Weights of a small image classifier: patch size [2, 2], muon at rate 0.0048.
Rows from block 2 of a small image classifier, named by matrix and row number. Rows with one number belong to one neuron. Each number is 500 + 25 x the weight over its row's rms, rounded and kept within 0 to 999. All counts start at 0. Numbers have three digits each.
After each neuron's rows are labels from the 100 images, of 14976, where the neuron reaches its highest value: "patch colour" is the nearest of a few named colours to the mean colour under the peak; "peak on" is the class under the peak. Only what is clearly more common there than usual is listed. The data: drawings of small networks of dots and links.
# fc1: MLP up (model.blocks.2.mlp.fc1.weight, 256x128), inputs 0-127
# fc2: MLP down (model.blocks.2.mlp.fc2.weight, 128x256, transposed), outputs 0-127

fc1.226:486537521477472525475516543493509463491544512497503454482497507506500523524524471489492506575536508497498504489547506506523553493503537549495477469522492523522474497521491509467490506509526538492523522492530515459501514492478478467505501518497461531478514492517511500488486489463485544451489515462461548553493509469498472501469521446502514514527492546520490518505480492534467524477530
fc2.226:510455492482504496491498456479471503501518501489522508493451491494522521500507493510452561502489518473533511502422475495524493490477460481503509497443509488475488505454507533490499479480493454494494501506489461508504521505546476535527495514480472497504504461484492514495490481501475512512508482516505503544526516488499545497504472508453513527490476508445496515409455507488475472449486
patch colour: grey
peak on: link

fc1.167:515483447488507467470527494509512477492517494462484502475512509458504485492488559496467507474461468516547500514508509536522491488485560480477489510471499504526489510545494493512474466543479438532508492468518486448497545501463479471527512460509501471529516476507526474452448497512458497492507500480464497524452495465483503480482518506489530523489524521495492510474531522484473503482465
fc2.167:518465504479529531512492498430480538517504480526475482500498490469497517513536499495473487491502541474488502508460444529500527474520487504524478480496513491525510497473570507510509497515528515495518480515574505473537509490517499500489504521456488516502502500455520496494489515491469447541489514479523510485498519516529487518520425531493446467507482532491503493537485523500482511565510
patch colour: grey
peak on: dot

fc1.128:471538493511485483490457504453444512487499517497487480495482462530524499500504501517469520452509493509471469507505470491504471488489487536484517495436441520526495497539513511545501509483529481514477476486493462506500541516579503491497489507492509515487504470517516494487544525461497489490480505544497460509518469453494484470493498534488536538492507526482495495517522457455549514472530
fc2.128:477458498499511511480547463511555508497530532490509508512512522517512483530481518473520463515502575494531508504474510500476512512516534479485436465509531501489501505489514474484517474503496529488518459498502540473462499512523515486463506486475440452498507496435482507489509499501518528504511462517518471518473474480541521501498532532503481540519519523494505485427470522529495490520518
patch colour: grey
peak on: dot

fc1.195:511497492496503486467526508485434509482488491492512490508516479476478502474508468522512555538459519522466499500512541487513483510538541491499539528518475501493500489530526513530495526521481498530454468496504517515492501484503478508518512465498544536541489488507525480503534513483491563485469554522458533507520518481493421466492488499495481488465501481468498495519556553509485460501490
fc2.195:461489520510523477496547482551543460495551499513504532497493481497479494514475491478511449493498477505488524517504471471516527499496444495532515472486524482484482465463427518488482527506515483497510513512489490474501499532558523491558538498484459455483520514546499499482495521527515476551511469498495510445526503495497503488482535437473510517466520500500508484494494497493504528476510
patch colour: grey
peak on: dot

fc1.12:510474506499514526535488531547503526511503536489519492524496510467461470531544489555496506509499474520509471514505505475439517508475505501495501469475537474549454504523484496498518501465542514473478502542506479460492510496483508508528522464497456488531465482510520496485481505492478507500531473509523472498469546465493544479509517556542517452520505512480523479495543535525530464495475
fc2.12:509544497485512485495548522481491546498502479507498557472474497500500528479470516453491509504508509507417562496521537483500508491492492506498456520507511506504530488491498491506486503504500492506486523523488545511431518514517502490501499488508533497505534546471488502434506496504548483471501507489512489516531494455540504504466464479465512553512485539484497500554516495474542506462494
patch colour: grey
peak on: dot

fc1.23:528511530488523466520489461540446480483454526489518503530477500519498498531500513467535499542485551500466478487502497520534477536505532494479493495485465510477470529506477469453548536486467482455453488525474488485506524541456527490544500506521479534510541508532470482529513494496497509506492502505537503482462508518500500456502511461477491488486472508505551537512490488471518526473480
fc2.23:516501484503479512503490506529493467499549481515576529507480483470506498520487553493525511511514485495538536517497520478467512497497554485499527457463497488519534455512508492506480482515484512504492495497511465472483496477472510518523558482476485511510527502490492490441483512533458545539503461501505503515499525566499550489504481461482484437500495451486474496543503526481489496487489
patch colour: grey
peak on: dot

fc1.157:531490501517509461484464468523521500490522521481444488482468461477496484457532518446488521504532498530516515510446476504486484546524482460507455494468499513496487488468532530545495491485504510496514506474546469483504530461496517453532484510528510519522510497466490485476477531541522492501482482525492528489511465477557480483490525459524453493470509484474514498501513512489524468545477
fc2.157:494476537487512489486520550505490487499507482495528510490569520494507456519465546517503477519482504508446490496532509512465525520493488536508424455482549505520497531502499502519496491490496506516486502500488478465495508506528509461457495479463494539500486485555486525545484468450456454471506483507489499524481504504524518517537518530504535487531480520510481506503561486520468517483505
patch colour: grey
peak on: dot

fc1.147:501486456477519446459498447516510505511558509485534458514531530473514503497487475494495501563497481500491524500522524499510521507494522482493439452493484515493524538529502538488533488513479514486493459506470512493521522521520488465471509498447519465520491535456480475487537420482528495475505523505495487455504522482498495483505514495509475506511466543510503464508478497497481486465482
fc2.147:501496473475505473521523509416514524504503521507461528500458493488483484525566495484513508506500453522465522484472468532514469492497490493493533494533528502494492485505522473487524496504498490485536576489451492501524508509472527506486517457506500489492508521552492487515480493494471535518499441512487490491480527487483477491551479503517501514515512516446507495544520452516482558530501
patch colour: grey
peak on: dot

fc1.154:507464525518539477497468496475477510485460530563532535499521533470496452498523520519464483537527517465510532510496500548509490484527524509508518515464512512497513502518470496511500503526501499517485509457484508514469461475507476513522478511485514472477520502506497554494444529538471497484488502528477503563499469509498551477492483462485511457530543523485515497448541490502495502541523
fc2.154:501470473545451451517495523457466490503492489524485433506562555499498502460469507490509525507499481507477479502461493509502543488509519506494464495478517503520489483515499546504511516503486498491461479499505460470535506530475490496477532496427499503501502508473518495503554501512470464535490511527489513501543464534482474497453499515526457455481511527491495479479487483511493515458504
patch colour: brown
peak on: dot

fc1.65:556497487492570529463509521485498487519527506484496558510503499474453506544517495477507487496478485504488503522542512499529514556504464506569512458464518508486485493511493443523475507521467541473531538511468485503494509522524487534527501467511512482540518531504487467503491505469469487490532463480447519495480470464524496500516546504504514520465520499517495476492492485479478512501481
fc2.65:493491506504516518487504479490498496497545501522496483484496544473492469464499495464486503516491504478497481503472520514501538501501481503499487493562505501512532488506472552494554486480500514486519515501441483501525501489533517483462473505518554508488501518532507478458585507528468492509495456500492497444486466532480541508476517476505459503499523549453530502498499460502547441486488
patch colour: grey
peak on: dot

fc1.244:500507476507534436484520495526510485456477515482478507507503473451507443452495531503464519478476514515499488516496521523481482469473467529463539466487495476482481486516528514521480509456459481489505471499485457468477494482523450500486501503528497522458477534524490476514487487455538521518529507512521519489483466518480504535496516522481481527487471500472525471435541518467483521501518
fc2.244:522510497523473483508530537490513516512500481510489510487507522495494542565537528486495501493493507535512487499537470478481497492480486486513448485505497509541531433479519425500530494518494468512436516527549498510539507497457496488499484514528528529496492448523491516488519474491531493501494452481489498483507517494496501535500488501461500496490507508467502512573460474478501495440523
patch colour: grey
peak on: dot; link

fc1.46:507452483471496539469493533508523475521485526493512496510471484467536492503515501490517484536466537488482517511478508525452502505492528503510522470491497448512474513522529541470485481495533512522504545511509472490472507511494525548496514529508495522552518528508477499480541533489447528495520476527486497538473486526512471498472520458483582489545503478519521480561511514495484518483487
fc2.46:494509491501528488511514511521505528516541485501476553512485525484478598503455500482510511498500429464488559492523492486523493502494485492511556496504478488510513526528527503497502511489492435503505484501543463501513516477513478511493507476485518508497502533490499496511499473527476460539515543515478509501486515557515534514523491459473450487502489511486525513462489517478479484439496
patch colour: grey
peak on: dot

fc1.197:522495478515496507490537504506503514500518480495504489447502512457505469454542492482488518501492505501527437540497536456505499475497550498511531527462444502491448504525487473473458550501459524443491484524503487492460501508490482476519520482509461500546542519488497478510487529450490524472505482455496493511463559463495488484539494500514504482522489490490496500502516520467502503518471
fc2.197:499501531508513503501513502497490489494506510466489517483453483481493515528475528503515531505500545520534519517524515509503461489506438513474499476515586505456495513468551536469458500505483515500474474519480501520563466497496512513453468525441493500506521479502502476464473504492524472488511504506518478546491465551517494482495479536460509525489490517490493494518538503513439529510488
patch colour: grey
peak on: dot

fc1.180:509471514479543470480469539508504500527485495491489472531456485482547514474513538457475509501488497496487520497535511544495504504473559494530504478491483486513463502543460485478481518493519488493519520520560442538463465527523515453477501542534490475496529497536472483453510532496486549488525500465514492538482515467491509498482464517468542501509511476517481496506520508479516510476493
fc2.180:512476508463535525506493495523531564507546500524480536533496528496515534529517582476504538501484470486541513515472524497471478497487552496514520518492518501465494563489548523513481496498509509495483484527439503512506474521496535479462510527483518514500509506485473490500522469494487496468494481505491504502509512532533485497507531420470502497504508513498513508531479498466474559500499
patch colour: grey
peak on: dot

fc1.101:512501482506491485514525517552483507465467513480519543492499513516474458492507493536493538510504528514487489530517480505461537492483512479462518460448524473483524518532529528501522499482509462477526488471453462495474494454487520495518469460512515502449511509470480482490490520541545469546536494511481516490504498475482508520517525509467474532497496467564559486529500510509521467522488
fc2.101:525512514493521537493470531444507513501448505512476472493503502511507550510496506490494491498488426537553553502512463465484458503509477490531443520485518492507534459506464498496512495515505512495505501485535502504558496519483492502464523468486450560503511440462509495502515480488524503484491491489517481496484499514478450512462540436495508500496492523507491502536511495494502527505500
patch colour: pink
peak on: dot; link

fc1.24:506488511533491544516509501521476482474524501524473535492471533438537498498493519478485539475471491478525449516507535474478545472490498466499497523455509505466509531492493529478524533443489529469433514486499502533532521498539493495489490549522494522533488541500497449533518549479513478504511466499502500492520493546482490528531504509509499519496529497485501494507508521520449509515462
fc2.24:501509513526533465511529458511482490505495506527491490507506524514498507505464533509508494497500472509504476506492498517507522516497487519505532455540555505490429477508476439493522509507502478512494498505502468524526498485466517506506453494457457541505505506524515482525537504538415534527500477501498501490542508560511458480487452502483471464498500497474485501528547494502482479554484
patch colour: grey
peak on: dot

fc1.214:477517478486492507485501515513506516500466527495500515518530538538491473513509508512532503495495518473493480551508491483485477515494534482493490531438479494505474533548488457546483494498480515526554476469501455493519520463505478477511490475487458451512477517533498480513515540470501527528485468483552483499522508482489467455468468484548534504456500554520519516511485494469537534529501
fc2.214:502511513517515496527486464458461556501521504443503522514457502502505543505487464504445525499509501512521512501466506512509530484496526456487517484519544523507503489462543506488486497475483523480479486500528495530498508498492499486470492512515452514515496540459516476418491490478515475471497500483468488481473469478492504486541550562498480534495469538482524510491519521495510451466509
patch colour: grey
peak on: dot

fc1.175:509518545513499478512463510473485547483555484517486460550502522464500462475475509495512550525522470478547478519492506504507521473514506514491507488475487496533536467526513521458525493453517527468517516466486466468478489458543489476475503481518486493496476460506535504549487508475497487510480461468452527535497503481486475474507520488486499524558480512511512533541508513465496506491521
fc2.175:519500524476472532485445477525453487503445502473458536485546514485490529529519454516459461507493482496487473503493537460504479476501477495477453512514523502460441537465482546508529501507496462504516497515518488494488500501518496517470530515484473442501506467476489493470500513506450519477483545481505497500510524532492528499508505504530511491484476536442503507483520472494494524456494
patch colour: grey
peak on: dot

fc1.141:488490508491475479461511493468511530479519529495478540457483484483483466570509477467507503470529543518487527498480466468507484491494476473510526539485452552496499526496496504535527509498501470486452530486465465490513511485522517508511464523495496490508490513505526493513501491501519509504524514482498475508540467475520468500505504487520520495514519521427569497484534487516510507555432
fc2.141:485507500504518462504509505541514515501493565472535486495497517478521513531507576484477498509480546510514515495540547531517477496523492499497475490470524507484484513498473501500514498490493512503562480528512515495469504498476501492539522444529497502500517496470494508528453518507471474472486525496525492469425505504494545502499485543473467501495504519532452479548523520458499538458518
patch colour: grey
peak on: dot

fc1.235:472503492459508506467489503488546493511538500535486474452515468529516499521501515506492456546494496447496511523553502530470496508482491523529501478509482487501504476526474454565516524477493524496463517530529496463493521511472507522527535474514483471523487498528525564478505515513501456495542543495462465464506494505499479511486498510492550520526544541510540496483483466498512505495516
fc2.235:503464505513490492494479475468505505507470514497527546497536546493502479448475533473474496516508436472512516514537480470504503511508507506516467535425464505515510500495512510479508488497500517495450515491474520528495517516494483485519487495475541540497509516480517510478493503525520522448514483509494498517434488523468492501463503496466427447493499502425483501488473499523490519526507
patch colour: brown
peak on: dot

fc1.106:480505456526508538524500525527504468522468484518509472485510504486506528444491495479519480507509484497524503524466526546493505499476526506526529511430497547517516544492507534509523503529490510541467528502505482540500509511477496478558497469489501521501540540462485498482470497530475515465480519542485484540473481473477480539491556476516518472530527514480543502517500466522494517534524
fc2.106:453535514519526489495488502544485444489457492516526499511503507520510551493461513524528498486505526491483572498483531493501514514504488495474475499500545500497459447538495474506507495502498479516466524505527530511474478497507497519471496537474531529498487504461489509467478499516552496473507488508504504514476466570532494511503505477469528569493501506459499499470459471498543502458506
patch colour: grey
peak on: dot

fc1.64:496455454475508455509488492484492479479467493528499517472492506492540497517510474557465462484545487520494488495515516494445480463469530514493496489452482504501528508500505521451479491477484555490493507466541470517455477495542495490518512492515542473517511508515534475481513519491492486447484461499445478497481491472507497492495501510475563508493525491487489490477539519516450479531475
fc2.64:499485497472475511495513489427476517500565510502499501486505485479485521513444497502472539497517540485596565515517478550507500509511501508526502488493516483506536462517486455506504487497514523513479515506509465534519495511459488517457494521516514484505496510446521478497477466498486476539492520491500502525516483548507514511450537475442496481496524500497511487533500486524503516523495
patch colour: grey
peak on: dot

fc1.187:558498511557510485517481500534521499502489469485492493518490554477519510515512449500512496502465491526532530516475471536503519519537500480446526509509478462514445556482554484474497487467500510448487537494475535491494516508523480534506498478496546506466487511503529469518486449492456533484494493477517502482500471488491494519443462464528508506497516503492489494537477515530520490503483
fc2.187:454471496470516508525550507461479481501524483502499450503538504518517499439494503505474509509493491498492461494479470524506517524503522507495470475483514514518505461530475467499483486509494450510481489497482485523547517482510508485516596470507503521501514496471506502519528497451499535449529438504486491478491494503480501493531578486509490500501494462479503516455544501490510490466499
patch colour: grey
peak on: dot

fc1.109:483478531554531519521466510501497526488502539527561504529514529491485477502501505557500499510511471471505521526500538495483517475510516486535536517464506515486479501591479506479504510534454511517506494498485501515511534516504467494469476491503497502497539539483510543489518495518442463450473521492497462528481458507488505456533515506464529503503528525487537483482513502470509528516495
fc2.109:513452484471497463512508522466482495502463494479474431533489550524506492470497522508485503505513533545494502486489490493484501483486532511489471447478527499513507457527491528527509501495497469505460516507502526453503497502486496498469540494401512496502510506503475475466444494555486529505498514507510495526462476509479510484510485487527463431511515509468497504451493504485492493490507
patch colour: brown
peak on: dot

fc1.194:488503490467480498489530531489508466496475448471494493495529508510519455494468517512498459497495507526459478489476503536543535464466502523525441519448465518533534511493477492449502519450505484527470533467528472512481510491475520476510495478530476538542497522515484529515521517539491509517503488495528543478474479505477453469534514506521477493511487482488489506453509515507499445526496
fc2.194:514462532493498502487504546523478488499452516509517501527472458531524541462412518507496528508495516517495491494459498480504521496501462523486531527493514488486500488495471441504488512494510502498474511497506536503523471474502485495431455549482482533502493487469492499466467497506526527532483453486487518552546470545498527507466490490514524554508510496480473492498487492510470523520497
patch colour: grey
peak on: dot; link

fc1.6:512506492475519467550525496490490492525451477526515468518546482482519477511503542465510508481511469531463507528510511520515449508485522504466417495473503499520479513501518464487534475499487506534495512530538480531500465535521486517475465496470508508478487523506477465502482480513456512517530475523523499484467504495533512492491507482518506512485470488490516519479536530556447486540446
fc2.6:494500472500535456494494500518501540501489502491435558484508544472495564498533440502495460498506478497495477510495487480483495503489474504492513488502498508459508490500569533483488504512500454496522509512521474477503490501487506518522471497524505516495497526443501495521524484499434490471511467499500509489496510520535513510549508509553497515498496535438500505506418521487518499538499
patch colour: grey
peak on: dot

fc1.61:522499531490502524504507521519497501508540528506466484504478504479522502508477573449514487522468455486515486527471522533517512516470542480502490507476481532475529509508519496492471535518517491486499545501520453498503533523485472454479497514513516503546544556533493479461478508462466506465522533491506511512496513499451520499441514531475498526546484462505498515506456485510509490481465
fc2.61:512475493511543566501479536543506564490511513515480479487513522494506505508516514511473512501487459505498536507502475540471509488492507486509522510506475511520474497523511503481555490510493527505460496497474506470493487499498518490474515482568506522505500485493497509501475490530461494456504528486500510486516517532535470504567481484508563601518519471516493508531547506509511523527483
patch colour: grey
peak on: dot

fc1.38:514514467555488491515468517481471504518471539482532461496474490538512511515499505536481515481496518499466536534500517488538495566526514519511483493508500465481503491530474498487464547474518499463453576494486524514529512501504480488523521537496567485501475514540516507524523500511445527517522465470486506483497552520542455494501492500488507532473515516508485507476516486528508501516507
fc2.38:505459479481525517508513478482470493495468520502513509495527536499493468462494460495458459497498476498512474500451497533496487512493483511504543497463477500517496444513479543472525485506486547502553482513468502516476477537485524517500447488433495519489516444485509496513502495526444490479512455495515515523487533565500504499472505523479487501502510488500495496510434485470487492452494
patch colour: grey
peak on: dot

fc1.3:512511511476496504532520484530495485477464526478488497487530427486534502468519540483521471483506512528480440467502483501481479512478499494501465523483502538520528463530465507491538484517487522527525464503474421514482503500532485452481518494511541505498529544500469486525483520478535505481531540508445524509495515480500504489530485502485511484516490541503515517499531509545473553513486
fc2.3:504455477508525481507498474484476458498524490508480477505483526491477532485487542468483516509497586482549431504488514487500479496493528516495522482492509501503510458475492534499478494497492444511511500516521543489495484511488498487500547515483453513495504518491501492501497514476477514531500455517504501480541532541539488490548477473494450525517495427448496513466461515499494499475498
patch colour: grey
peak on: dot